A small image classifier, trained from scratch: muon at rate 0.011.
Rows from block 7 of a small image classifier, named by matrix and row number. Rows with one number belong to one neuron. Each number is 500 + 50 x the weight over its row's rms, rounded and kept within 0 to 999. All counts start at 0. Numbers have three digits each.
After each neuron's rows are labels from the 100 images, of 14976, where the neuron reaches its highest value: "strongest on" is what is common among them. Only what is clearly more common there than usual is listed. The data: pen-drawn characters of a made-up script with 800 signs.
# fc1: MLP up (model.blocks.7.mlp.fc1.weight, 384x192), inputs 96-191
# fc2: MLP down (model.blocks.7.mlp.fc2.weight, 192x384, transposed), outputs 96-191

fc1.205:429556561449504444459504474588527553563447455443515464478474473552486492475613523470540503537524497466625480383520533526478518466483431531463527508432403387515535479432521577531462477507512499580585538494491485429399461456574416519538498434548533490537540496473418493492460563471472589482
fc2.205:468509503494569481515437520430490468611505421532553533535482479537521487488494517411500498525493591566427513482479533536536476552509482549570494469502517331592446445510613468543531541432515532514549516408438411520461482500503601534468479508459468473602610496564373516593451523416483549488
strongest on: three strokes

fc1.336:406499533493457522410412442494444472593462359441445520586430575483519547473413471586512528555474459497417461558529474575534404448547565483508513512528500528552596557483501549480525410465528450578438484513484581484441475538503483564526492570514586459556486576502613495483492483474490560468
fc2.336:376507569576532508436514520469450525592486518498494475536526492464478488503566546575418532587430562472448483580491447496534385431467388514386561490490474526571591568596459468487425502506465517407384565480517458406490460490487520572511507450361460397541575484589596492602422496505458485471
strongest on: three strokes

fc1.79:527505518454514549477524449594508503540509520465421461484550458477419482477468427540525507484459493557443563453469485553498519495542473616468560456482552419454554447517529545548500496482483484547555424492512461486520590538538438492498460601517508477501470426487538558500448506465465403544
fc2.79:469452606462555516438450412487462542501513560533438489425553464503499534472535449513484470385473562495478504421436565428503502447408540555607631460495476435535499494486496436447481489430574364520521518487536436506561540561508448507482507485505571521629461530558372516511485525514459502528
strongest on: three strokes

fc1.357:463495575476511468480510448569454519536602436525441522524439478505516550471470460553456525593633474413531528456466502404562500579459459521452495496644473460434537457490555521579504437407679492417501551552490569442470490480503527482528495502525414471492559459494477416492528521402498432449
fc2.357:479471480448512528485533453479557390542538546577487556452476573495502572461476474495567547535426554451530470531491470498536484480485500562565520561523513538484497528533442515504657476579499594511383476558444488470469543488436511494534388459522453508460599533487440475538524515499499502419
strongest on: one stroke

fc1.189:520551467451403495447571463584459466537546498399594595487497603463463327468481583520553462529589454593535468435418501547443473495469527485509471556446426528493598507464483478421509420530507429471531504487477500492583501475521490611535518603501446566458489593550458529509479489497602504492
fc2.189:517460453495585459510563454505465532525580439494485513475564512467484401511610549493548427463526516602525554453518491535589460457484646516534556536589431454504615498507582462505515457416421415503462460511538498540565457420549559468443591537535549495442508481473460410440481409493483576489
strongest on: one stroke

fc1.89:463511568401444549537441405500476464579569670473583428477422482431536493442551559497508498471498496536523600501530442508535516554494563439428455540504572515472572548463445532452517480517513535522503583479444527530392515575550476517405518445542484463526483448542555521467551571485419552501
fc2.89:430479524414495553549467564481558539574513580372549573416528394486443473508551491543571591468498477492589455573547463535463512490417582485471555515432548468527551499482400440402533490474448489557542550499452559568502500550573536444396571483509466506537454426510499475506538512503436486512
strongest on: three strokes

fc1.245:586615431425430462449502416409492505574531494518466549495448545513424507480557453406455527534504536492432481416526535519515495435558561419411550477556532485490451530566448574544548505546570457499559562485530464583587549477489457495466573547436553518565469440519522561499497551481455475439
fc2.245:546532405488534449567522429405506472525593552551546451430566499510522542493563530454491435476435468535462526446610488450531548490578478512508499522514506461471528409493460498599519544425551454464578514464468564578472487491545490531521548462484571560435446470562458534466544556534491539536
strongest on: four strokes

fc1.138:428545541447551423632506526541530494550474524478498536499450574443512503319422515427491526573482610501513475525524467536516497475474559553520427516547483568527472500508496470524524471474554496453467457429513511425503556544409569555357585460498444435449458496517491509383538513550461499441
fc2.138:557494562482598522520458550506439557502475505533510628463587447587529615495436517471458552583478555514538461547500479518528508495418434640497488416515633595496437550495510448490497532429547462565520510474448518520455546483383535582479628469456384441474482452544481527454571490439532525518
strongest on: four strokes

fc1.122:478413549523475472475484534584505629563613529499567490434439516510443539544475489538493398434550409516513553503479470521479508494471589386498532458433457484422488438552464529575554436562519410498503432510527489539492500498535473575423470529503583618474534540534438533521508451551466491446
fc2.122:539469437517463539467455511529525533622572499549545566418483493456478558516415484408510512544568390522490549405465583487522465532502577507592485497493367435529572533550466512548492514523459541516469521482467473515499501497502440405477523520480551536499433504577515574594510375575477459496
strongest on: three strokes

fc1.113:480506508434594468393463571484400451479486604486543329533445517441567557437489590484508449557452493412446528519514434446533498480463442499565464401489456565508470448498568546486381525493486456438506565538437493434492490577665445514457503506494403561560569512498475510540405452504516460520
fc2.113:531505471546465528443553493528500465639638594460486461512450440463435506445476421456547504564455544557513455549565544528508590505457444450526551478478482495482529492487584634435513476509461440446544454622522517424554479561495496453458599473443423521427493487509448472540458461429491497451
strongest on: two strokes

fc1.131:472541489558573478574558567632444488567557485489372551527423465535548491514526454517521456458466566489485519532542544507482506372416607524591491529463530511458517575498461526420501422454482509497559542527478511494480612406472405531484526525557519481497400502507453502537509487488531496502
fc2.131:526392522428451415519580566539520539606500554467505527499481505533519495517493586513529431510507498476447581555541523471441454415488526500452474581409468399511551585462478463507460490371623494554438531517521512552512465424530465489506476497520527483538495499462587528505477433484553519502
strongest on: one stroke; only straight strokes

fc1.174:455452590411475503543505404537534461479358510495508535494420569481448449407519453499517558528532573544449484445511457513515566531508505447439490505499572481409545428516530485505424439550541519503491461496535604564465521548494472458547527571625502544512440454480502459581468611572430504487
fc2.174:520455525493450462528518575564488475511572589472508483553447482529559474385511439468492491533484366556467524479519496456585561521439451415516487563542465530493490418516503507554573555535537403535381447494473459473457507497514471429519505555474436554501437510497572576480483516550473460560
strongest on: one stroke

fc1.324:453490451439475513608512548482453429493431519442540558435559529512497436475541481426508482486519460590531380472444444642490454529525546504423528510564405404489516460542475570568471412541540500504472524579501513426511514512581560524506571635496568533548522497562530500557477476492493532473
fc2.324:582540562491554434586509495524461434507527439495589452462596488451537435568500509465449411470435419601516490577439431518494487435493583505471488603555395511522500411579535482500607490534574483446516504461489498454520536453542512539425483521525502491594570519494499480551463524420531460441
strongest on: one stroke

fc1.307:527582517451434515511497489536506486553559477435475460516484549506448455456523530477413394464505470511496489515524550599466584519440582436472507432458434414526427567485503546470398563519500502496474517426555501573455571590551437502437540503430537461416447589544539578464546466507549472540
fc2.307:561530530462414544484409400531537544489539491401471574443588462508501530508522498467424483497455407583494448645513449525444493429535539533398530494556527398385486531452486443393538503455558516493514546485518483539442531478411550546458475486387569437478512483546432549419615480604485507515
strongest on: three strokes

fc1.251:511516510464468504564468500493491487594479637545531470537476573482515466472505512541395443459512506591516509529523472508476573578478492444490446525535503451464408505511469547488461452534452607515498548571410484523467558535468377481487454411446544584537507505510495563435451523507476580421
fc2.251:505548531533426569532544428525430474552452542550524480496494497508518541474533543528350533490565389585509528546477452504485424466465507510473461572599483460453534468457476538456507516571471523490549610484457393566410496518385441503556528508447517560418462528537542492535461485461570465454
strongest on: three strokes

fc1.153:566499481547498523470432567593542487505476469486516499492502456568500529466457520565497563423444565478442541563442627478495519583520525440435560404547445435635460522556499528495452454460566496506431519561465491415454428455550449560598478614544457425511488550473554432487430411520514449502
fc2.153:493447487528515465476522557571521459476416464386458494486403455473480620479464498563509401371488418549557549496558482461480502538413485571492456477560539450539466520523506449539516451415443581481500488482424541537504537482584456537503463438561395474546446536432495533555528391515530610530
strongest on: four strokes

fc1.257:532512565504476402428520422522484545421488482544555472530381569525395478548526518487514498454502468362514538576574505614449507456505489570537443477458451451593422527511577551384436513476464460501441480513461567486455468516595553536472502532521551464483492595545455552487537533458481640501
fc2.257:516440531505466530382519507521505562483586532498633564449493492423506461523486442584563491513473499477486459507477452633555456491480441597552553461499506546352521510479477483492581487507514507440503453515476534516565562499535380466524486481433513532440473460587511517480497614468473435463
strongest on: one stroke

fc1.177:441510453508483502483492492534575432490506490524528498527499482495546513561560530485534538523463458499563619578611571540519526535442465501508504528511406527532580502472519408517515535462481473578420509493424521487448461485557495559565494510574446527517472465484414465509462494484496477505
fc2.177:481567489513515567489496417525435519525429486564585421542535527546500576587531557576445495517444363510584468522542499467430427540488460488496524516481506442555583544425493450479489597556396453565561600506493504455482447535383432461506507558545570458528476462499509447535609457445544531553
strongest on: two strokes

fc1.13:465560519488541517291470483553563532501493468503525427530461485526520483449524566547517477561575566624487513433395616560473467509500518536549496449424436511540427489582502471461492568483457538510545500386508417533479474478466541536511548515573507434412414522567472475445535453557416509525
fc2.13:538503553504580480431470508452537499473419540550442476465487492503467472491547573579527410446514634494569521459418566557430488501550492551488509626457464489472520493561492432572501486458511416428602485520427497443453483622476486505521524468564504432450563454626474536569447571416507439595
strongest on: four strokes

fc1.90:518587465608497462560472506509532595524495520564481465528470529484465488548500485582586435470441437487452409476500464489485449464455507481444480478521473435534582499501558441463544443540585403497505445472486551481411662465568552507560378497563491480586479537471589484557544504423573494521
fc2.90:537536482561565495541475355426416459497448536498465504565522513524527512490500506499524530505571502537484585560396470533439528417526507541599548578530496577448419586352571437421405545535551474482408419506480539482482488498517542572501480520450495479539498483525476535503464461447422455477
strongest on: three strokes

fc1.269:409513518501537577514547412416502556441437472472524525490441478474494621552468490510475457563474542513495448413494445538488481490510446482542544565525413621454500564574519508504509398467476520532495445489525498504473495562412491482551544461516429497599618602566527536398537468537520500484
fc2.269:443499569572528483398488541444547503589471342524601479537516525491494553467534584499468426463484489547506560498522455460453525517348417521498495523492511501507444552438456489551516459404500516486484475443435458435451599452478526502581565549500466502544490514502497541494492443542472492488
strongest on: one stroke

fc1.297:504482586504543464553558449470534531519519486484487529528479380474497474461577443490539541508546509482469460577379382497415413499540435517568501574414456599461478576515435588411374459536554487516554539505444411521473420514582469462543457597591471561439503476505503494392472464341514446529
fc2.297:393463452467537421649498508496503584457468431469411458511404313455451544470554552517475501539487415489477446531485515467538429491477510567504469534576561513578511489494492468461445452542531521474536514483415513514517511598605537413514509534516513507520506424542520479539494548461541447518
strongest on: four strokes

fc1.200:448611437509446501489438543413460556527520517454604551488508511492505456518509454564480441465536551485496503478588566595578442506377464521475575446434542549483489479441489467498435518504492481497507508534601476485546576562547636493480478526475490495494476580498505536575521484541514524458
fc2.200:544521568529500551565526473438468508543508477530576418581499522500587494494506473429482430513476512496491496488563496456473478383619559508448570481438526566466467365450559535388498454484525458440430508531494467452396617497528377513384501490539484550597485517580448477588423505447421548465
strongest on: only straight strokes; one stroke

fc1.155:522467523503523483571505594478620446506485564567558446463483455432581456455464546443512466498466475440525440533563418509549470600391499499512586502494498399474501481420578514475365514508456485521488460566567528441421527471518394463498503488445432534481520531540548459477478512600509432491
fc2.155:468477497570504521471484462549539487482584509599418456517514549556479532520426476507437434509520463612442436552540423484456546545500543522500545511557425545564495521424589545555448415461430478507520470518516462439475474530535564449552459521440480518464506523444529509555487427480509435579
strongest on: only straight strokes

fc1.157:492443522518551492497511453554504539493595449481462426536467645493510434465474416401459421512510466542488479419468567403470469554507471510568533592511562451506550499418482552440453474483458461504505484484505525517597507487519438465547480498621551513429579490373444489583549582574463520480
fc2.157:511427556519505549479441455464495461498475502515531510500442569493535481561579574461427426529477516483503472548433547455448488451565491492523433595476548553511432529505462466412486544431462445539460412542482526496527494575513514430533498494454521559516577553555506562580425460496533532423
strongest on: only straight strokes

fc1.294:557494468555492504512627393486511494531508442437519474423491526520505554439379418472497507472435497500416467563508492492583528451547439560411568545583508514486475475566461531451540454415503554496405541475447573541517413533497497494542532511457434536540554543543449440515540541430529530505
fc2.294:378560443531464459476566460592478508492454532535536474550528483546499538471468451596466473531534366522386498430527491426532451476500565457437474556486433515592516500548496443447545537407512458521389415498485427514540556586577474535518463559586553592486447420428555555393503487531488482563
strongest on: one stroke; only straight strokes

fc1.318:412438529527462455541528523503457484543483404465544568524488482604489482468493478511490478535442464561496510518584531481442498545469527489577534567466417473534519475499471380555500549431503478440414521476478500586601508501630504482515526483524498540464469524491544475344575519481569521487
fc2.318:489485471413552627477560475458470470459503514526432519420583533451388455557528503510469509582495420551511431563463473510497513589530468601378544519508650566511534567478467442484537447520500424460530444473397527518524499419443451431539498493520502496624576445538520430582547573449479532466
strongest on: one stroke; only straight strokes

fc1.19:528558627452458507476483446474463461485585445605442542558487511520628419462443580511572535430468471461490636576419465515407475473436531511533497511426518533445541491493547578540413549511505406600538513485530477526504575497577419469534434435461525507523526511497448528428516468479429482512
fc2.19:563465454531506480526549554479490469507443549553535461525490595580521554456574452431454435451469462485501437505539559472528446484550571470548536400461496505579582487484560554546455475495469518412556474513566391418383583520488520537560529401465454545561484508552620550465507529437492527517
strongest on: only straight strokes; one stroke

fc1.370:480489540571464455507427489619459588579545484499455513389500500579429536465472444528547478551451497462502512579458605519548471502490461399446489506521498554440418453429430492513453524483550473497502492645597524509494541639479416581457460522459516516530475509530400466555562438562487512476
fc2.370:561533556523472539500515546559554525611511417534561481499479542457484571494444457397633534511509508467428544497494630533561466396450535501511507429471532470555527508525489533525432492602527516514509553509531493559543557528493410489522498563456526491573541508527536504623480436567383493479
strongest on: only straight strokes; one stroke

fc1.301:441431532453584488466510461542431554407545580498515498460535515483441541432580615592496578477547553487442510526544462467511496539526504543467472484440502557480512505540603489430506492517449464483495515562497497464538491499593418490525342572471485520454491471475413549453471520461541511475
fc2.301:575336483429573469514476468482537563505456557570498460447543507524533585442516557449500507439494477429485495542438494420477493561518517497417466469413509560524560550461513503440489588443487545468455496569472522461499511562598503587560403461510544520497516441460449492466439582507453419421
strongest on: three strokes

fc1.327:471584499526442491555565453518422561531407525598588493530385516562399456560489500505492472471459494485443442524467533526396404502507470423576518457601540542532508387479535583590542512598480487472470497553519489449480417490567416494470564527523468456534465502480513481504496471500602478473
fc2.327:526575524530442426510592554493484480576497489504549570614444476474459510521511451525415544516415569444479433524485524528479488528496486549495378506587562500490450529449494636503466403434542537499533487503530509411495479542530482464476489555548544520588512485482540545499472578513559426552
strongest on: only straight strokes

fc1.75:453462557559378595497469614544527565514518453562530501554520508531470433522443504451487620510535530473542495573605567513450521444465509437519517513494472492544515517438548469393581512472534583558455416511474486444498439479534501478475521495495516464513504402559441532496434542421483539512
fc2.75:530438504505447471523441549515517532418492385385581509540558544474534563500493535409470555509506435447455448466552410440539567542527527472459531574424491516567522511471507394548524506530450442595516487515461492589493478500488455583540455588465573463502501522491436493463444507430582560560
strongest on: only straight strokes

fc1.252:509535543426622499565523526436484560445538517469484505557610434544527544564505510448515500562468582434564478484480474492558486493373441484455466566431481480507550497569467450481498530542445519407474508452526585493393493480563538538526553472595534514537536478527509557441473490538504581455
fc2.252:501483513494482515481525475465528538500562452452490566432506470494487542605552550485504567458477614523431478491423445552578527495555466478472532548379416491486524550432499575493528450559511513500526546490415457516500479461498529501459511435456544456452479459599538416530526570563359554414
strongest on: only straight strokes

fc1.108:473495503449476542504503467520510469530483476563482619539474522490439438478433491566508438425526486489450492438508500507531465447345576420446493468407491476474506535502362545527523481480588420537573419467575496516558658520490539524457518545512401562485385533526480525480456533549493432469
fc2.108:515526476556377501524583480553487464456504525505572594391514497536439517494460576522567483516502535472485478441552452613495406447493563444510482516410514489477541557476420433552570475564482587555562480559503522557583463429444485467461529484479593570582457450527560576441562530509498494458
strongest on: only straight strokes

fc1.59:514385479510526506429556467416493490490526567550557577450563521492441448463526525466465438462560375598501570479383605483499583514466507482507550529483419519678495497484568528604509488431489559476459544534475422441485515562511416476458460434536591467503501575584562496483449527455472455559
fc2.59:436433498498604499490454488392466615563536495535559487427575475513453501531549453519528442427550480454543435543460481496438470460490553423526557515509497495432465499500450556496542401589501522435502514567510455529431488466499521499474515474451628479445474445554491516484644444557445463554
strongest on: four strokes

fc1.265:518516505517529501504496519581483590450528545542525404476550438479454436487564513550515483570438567527538480582508465529540365634541526430588444529427494508528451517492416586439559532582581493536571503494500434591497519564430493440567474629486503450529472483474499519446456461505470432457
fc2.265:410441580493544560549420431477499577469560479544417560561412488423435489583536473528519490493557504526531474563442451428484495587496581502563562483548519458483409540437566536444505604497441497470485525502439553515511521480495558545465485499540516453515488534619525502444504500423555495466
strongest on: four strokes

fc1.264:486469442505544514519445541513523504503468618465460445587521556491510567494506477501387516504512568545511498465564432518580578498467506455546490575536479541449508517549456516485649456514541450587453543544479520562515503593604549469528542406513491575478540517517540597489503593481543550451
fc2.264:443486541509506405553485549533569483529484521552503507516459452428477542524554372442411618477540500496510516595493511548462498469454467472529534635451511488551452531505483607429553494536476560549472502514519542544447472461508516455518497554454452625599452479453533433542419472385550514555
strongest on: three strokes

fc1.212:585476437512535584450571487501520537451577419520526655503555451515562553510492516555458499399500532454436467573467592439476534538391562552504522430442498447541456458466545544504491449492436526545531540468497561519537585535518470480484579435531507593468443510482484447427435553473500443539
fc2.212:525539445511507481561554509453521433471474356416578490420502429480457592467456520543470600445522434407532491530508587470528501599545501473584527502497502576546465500458552554499513487540469604472446486495548484466592534581507501545447505470516508524495527433486520475567465461418492490505
strongest on: three strokes

fc1.314:469502498442515480444478558448415423555482431443511606538518549494555485431445453493447443520466377538437552493610548514468474479594525540493555583501476512520470442529510561431480441416552460478419527453493562526500499528552525501513374618527575450529488550460626515482543438454457511585
fc2.314:579482472603451506471514453466476534452390450522512502403509530377431480505573534472547534498573416609544435505420567429498551491450486400425541501536474517573486527499542451504475470560507438460548542556553488398520552571382450527444489451493477463545519513470530481534515481411549404456
strongest on: one stroke; only straight strokes

fc1.183:550553465467529425451504473548419546545569529494494509581462470524521509540526553450456470571660535561448536468584487488520464533540529395454472480454469491480510454530526497465423545427511469399438550606499598499467546371466435536457438459558543630550545466460504493503439490562490476503
fc2.183:457437441483515408496518468479546483440505544459484507485578402517545481549501575439563515485509517495480444563529506513530452531486450435473476544484454375538558492416465461377578573454478459576371476569611491511529477399496446515415523544444522505532442537463538448512482436510423563610
strongest on: one stroke

fc1.22:515441558533507481481454438507542458493486437581478533489435554520453420532511471421514570507442394493556516502536541549441602447576487516481507521514522414554519395462536506544482503383539475619523548427500521528553485520495454511387545456529442517486467445623505599522524459498506569507
fc2.22:496447495532573422480487524497477518549438538491511595514469426535370388526482538485526500544502432512519534438451524465408528516513497420478484498488557474599511493489422512473616532463565484454514435380563412526566487543494450553470471425536496511549465473479475650566484485477442556528
strongest on: three strokes

fc1.130:447437527433616414468474511467544482498455534477514514517523556454582435485500563567461388594461457498478585514661488527496459508503500403518507450510526385491576403529470565436525516546578443552532506457526522543485502509471488451450614500433402542547541430401553487474496538508532521471
fc2.130:463477451430550487467531556511489463488483549537495548509515574483576457538488450495464458515444511539536598507602483494440552427497394390551479526598431517459529469597423453568433481499527474518469515516538511552432488516472504476529489543508450433414514522439507514580508471483526431529
strongest on: one stroke

fc1.229:457459512445511478435497512503535577551486546478507531488522499505506546495552575473519513484465457482443576476512405602551488539475561403598487517545515477513427450445477449437451488421450536482509526394576552441480454351381476492534482465514466501563448557467519500507535439478676455416
fc2.229:500505410583521401491570570464541468492454490481422495499543521541547493502548538444437555490513537524502534415502493581512448549486547579501466589554519416520456476523492456489460486581444496569528566529485497445452478462424592581533480525535572540473474592527492497494449462525531516496
strongest on: four strokes

fc1.5:559531497457524539440493505564427572471427488505570489458536459502449521499536377457506416481562532501533561533541505475477506472508411496559485470555539589517382517547583477498522514434580530446508466554551509474446473472477507537469486506484593522537579518452464563354558471585468572502
fc2.5:519467503425558541399539543536463490470491459458515437506454465482508518429518426484535407387506373521478506503467547465401502566559488559544564522498468568450495511503446526455561571543456535531522467554534545477594488437479455449503539537468486558517440492464504418449456436575471539573
strongest on: one stroke

fc1.208:484476667564391523483499450524449476411583505497507451489574528501521491445529484443542478472578371588488557516436484517564523430428525510542489466534436530568477516510476471575404502470554500514492536417494572466508443499526390474422497403534538522509542532501549426448470425452405482556
fc2.208:517481474564561493491565454461606456509558533464434484458463483477542501519504458480464514581539516541506528573433492535547465485516523475484483490526563517502457481493459489519407452639399542486526522590538468450466453475476536515495470558513523494452583556468479491468540445597503491595
strongest on: two strokes

fc1.369:441515442569528532395509469596479481512509513453594567503536508513503478480497512422506458429550458531426499514526613502542552612452519476566474467549516484540467356474599501460455544490413582468519535474547447454526517530453395468453628505462468565574536416513500428457495538474491573580
fc2.369:566515619482519478514485420474483516533354582510468564458511472510474509510558428601462461501495541458505558488542441473405491503519452446473507615555529448627484531392504518494489461513512546463531414554479553443523459484441439445521512501459440438530549406475510563495549591452429492491
strongest on: only straight strokes

fc1.262:515440514551470545527526373441543568520452638575545583509483543487481461562513492476513475487453527459423497448569440444547468514493504536507515509494528550591477493469469477544503494568407594446596483415518547446449425555490536512544494439479442444543590533557539493434549452522570523397
fc2.262:502550562467417428526552405496467542537520504478543479573426476543474479565542504601557411489492450408474476461493518425496501480452565557460489559425399525534464488557480515531511543530507521434467392587511496538453406515448548516516573570578483455556488497505531526494468459565494514494
strongest on: only straight strokes

fc1.26:497512458537472502446521518497534482413490499460478513516544399423465573493497491499541500530413518436560555515483500493475540442506428570522496422476522450475568509514610435487440502507576468554436523522588562392502542420499484438519522502501541538598622528445483502582519488473570535557
fc2.26:490548500443586445462452477426520465498504555517450504463487411469373595470506479451428498405561516530565622614455451498451380506452506564548489547469527482467533464373524473504519487536580465529471604467438636516468535543495447549445592451474492497566509484472514585547507493516469557543
strongest on: three strokes

fc1.124:429410571420560396513515495499496442546383411491646440525487540521561456576442506554437446586486545483516472452464468497483522434566569480469496498570562512440490509468543550550585474492491470445590524496538524570493508494451488506377524500580523554480505453552526493567528476522438460508
fc2.124:525448481509571459583528460444548403535456538484484514528485508526518608416516514411498548580497503443487556503413582584529513454515506457531573452552490523551541416373579455525582571567485502415555546532469496533398464551480482533440425501500481501523494514554495544501513624450538317533
strongest on: three strokes

fc1.116:523614484483457490500579489607479415514399499491526435506564546500400527502502599533534511434466540454567416526523462483524479556524475540539454482512443553465452506614536455424510473559520464527435562444476467477557463473604446486464560478414523521549480563509476538529356452537513435491
fc2.116:579502564506434489493484548571554520482473523525550437510547453570503516475481541480511477537423528495460579503463441496532446526383451455467445478521482478571544494554482373517490554593490459450549569527479447501434476485445538396457550501429479543614547546490533479553503519645557538458
strongest on: four strokes

fc1.156:495470482452623529440557549434487448525509518505481509470486478528516463417500462571526476471408437531485487465495543538558601511452468467492378547504434539533512433500463525545557397427486588557470431494482518587529413486508484534507481520450497526498489564567554433495565468466562520426
fc2.156:503530575534568491484519535444569403514542488465463399444514507511534489534478538546519432490462389554457452505451471489528562449578517324387533515512469441545553424566449501452624520516575518552408458480423412518515469534523489449496527503495500500471500526440403371487490475453524508513
strongest on: one stroke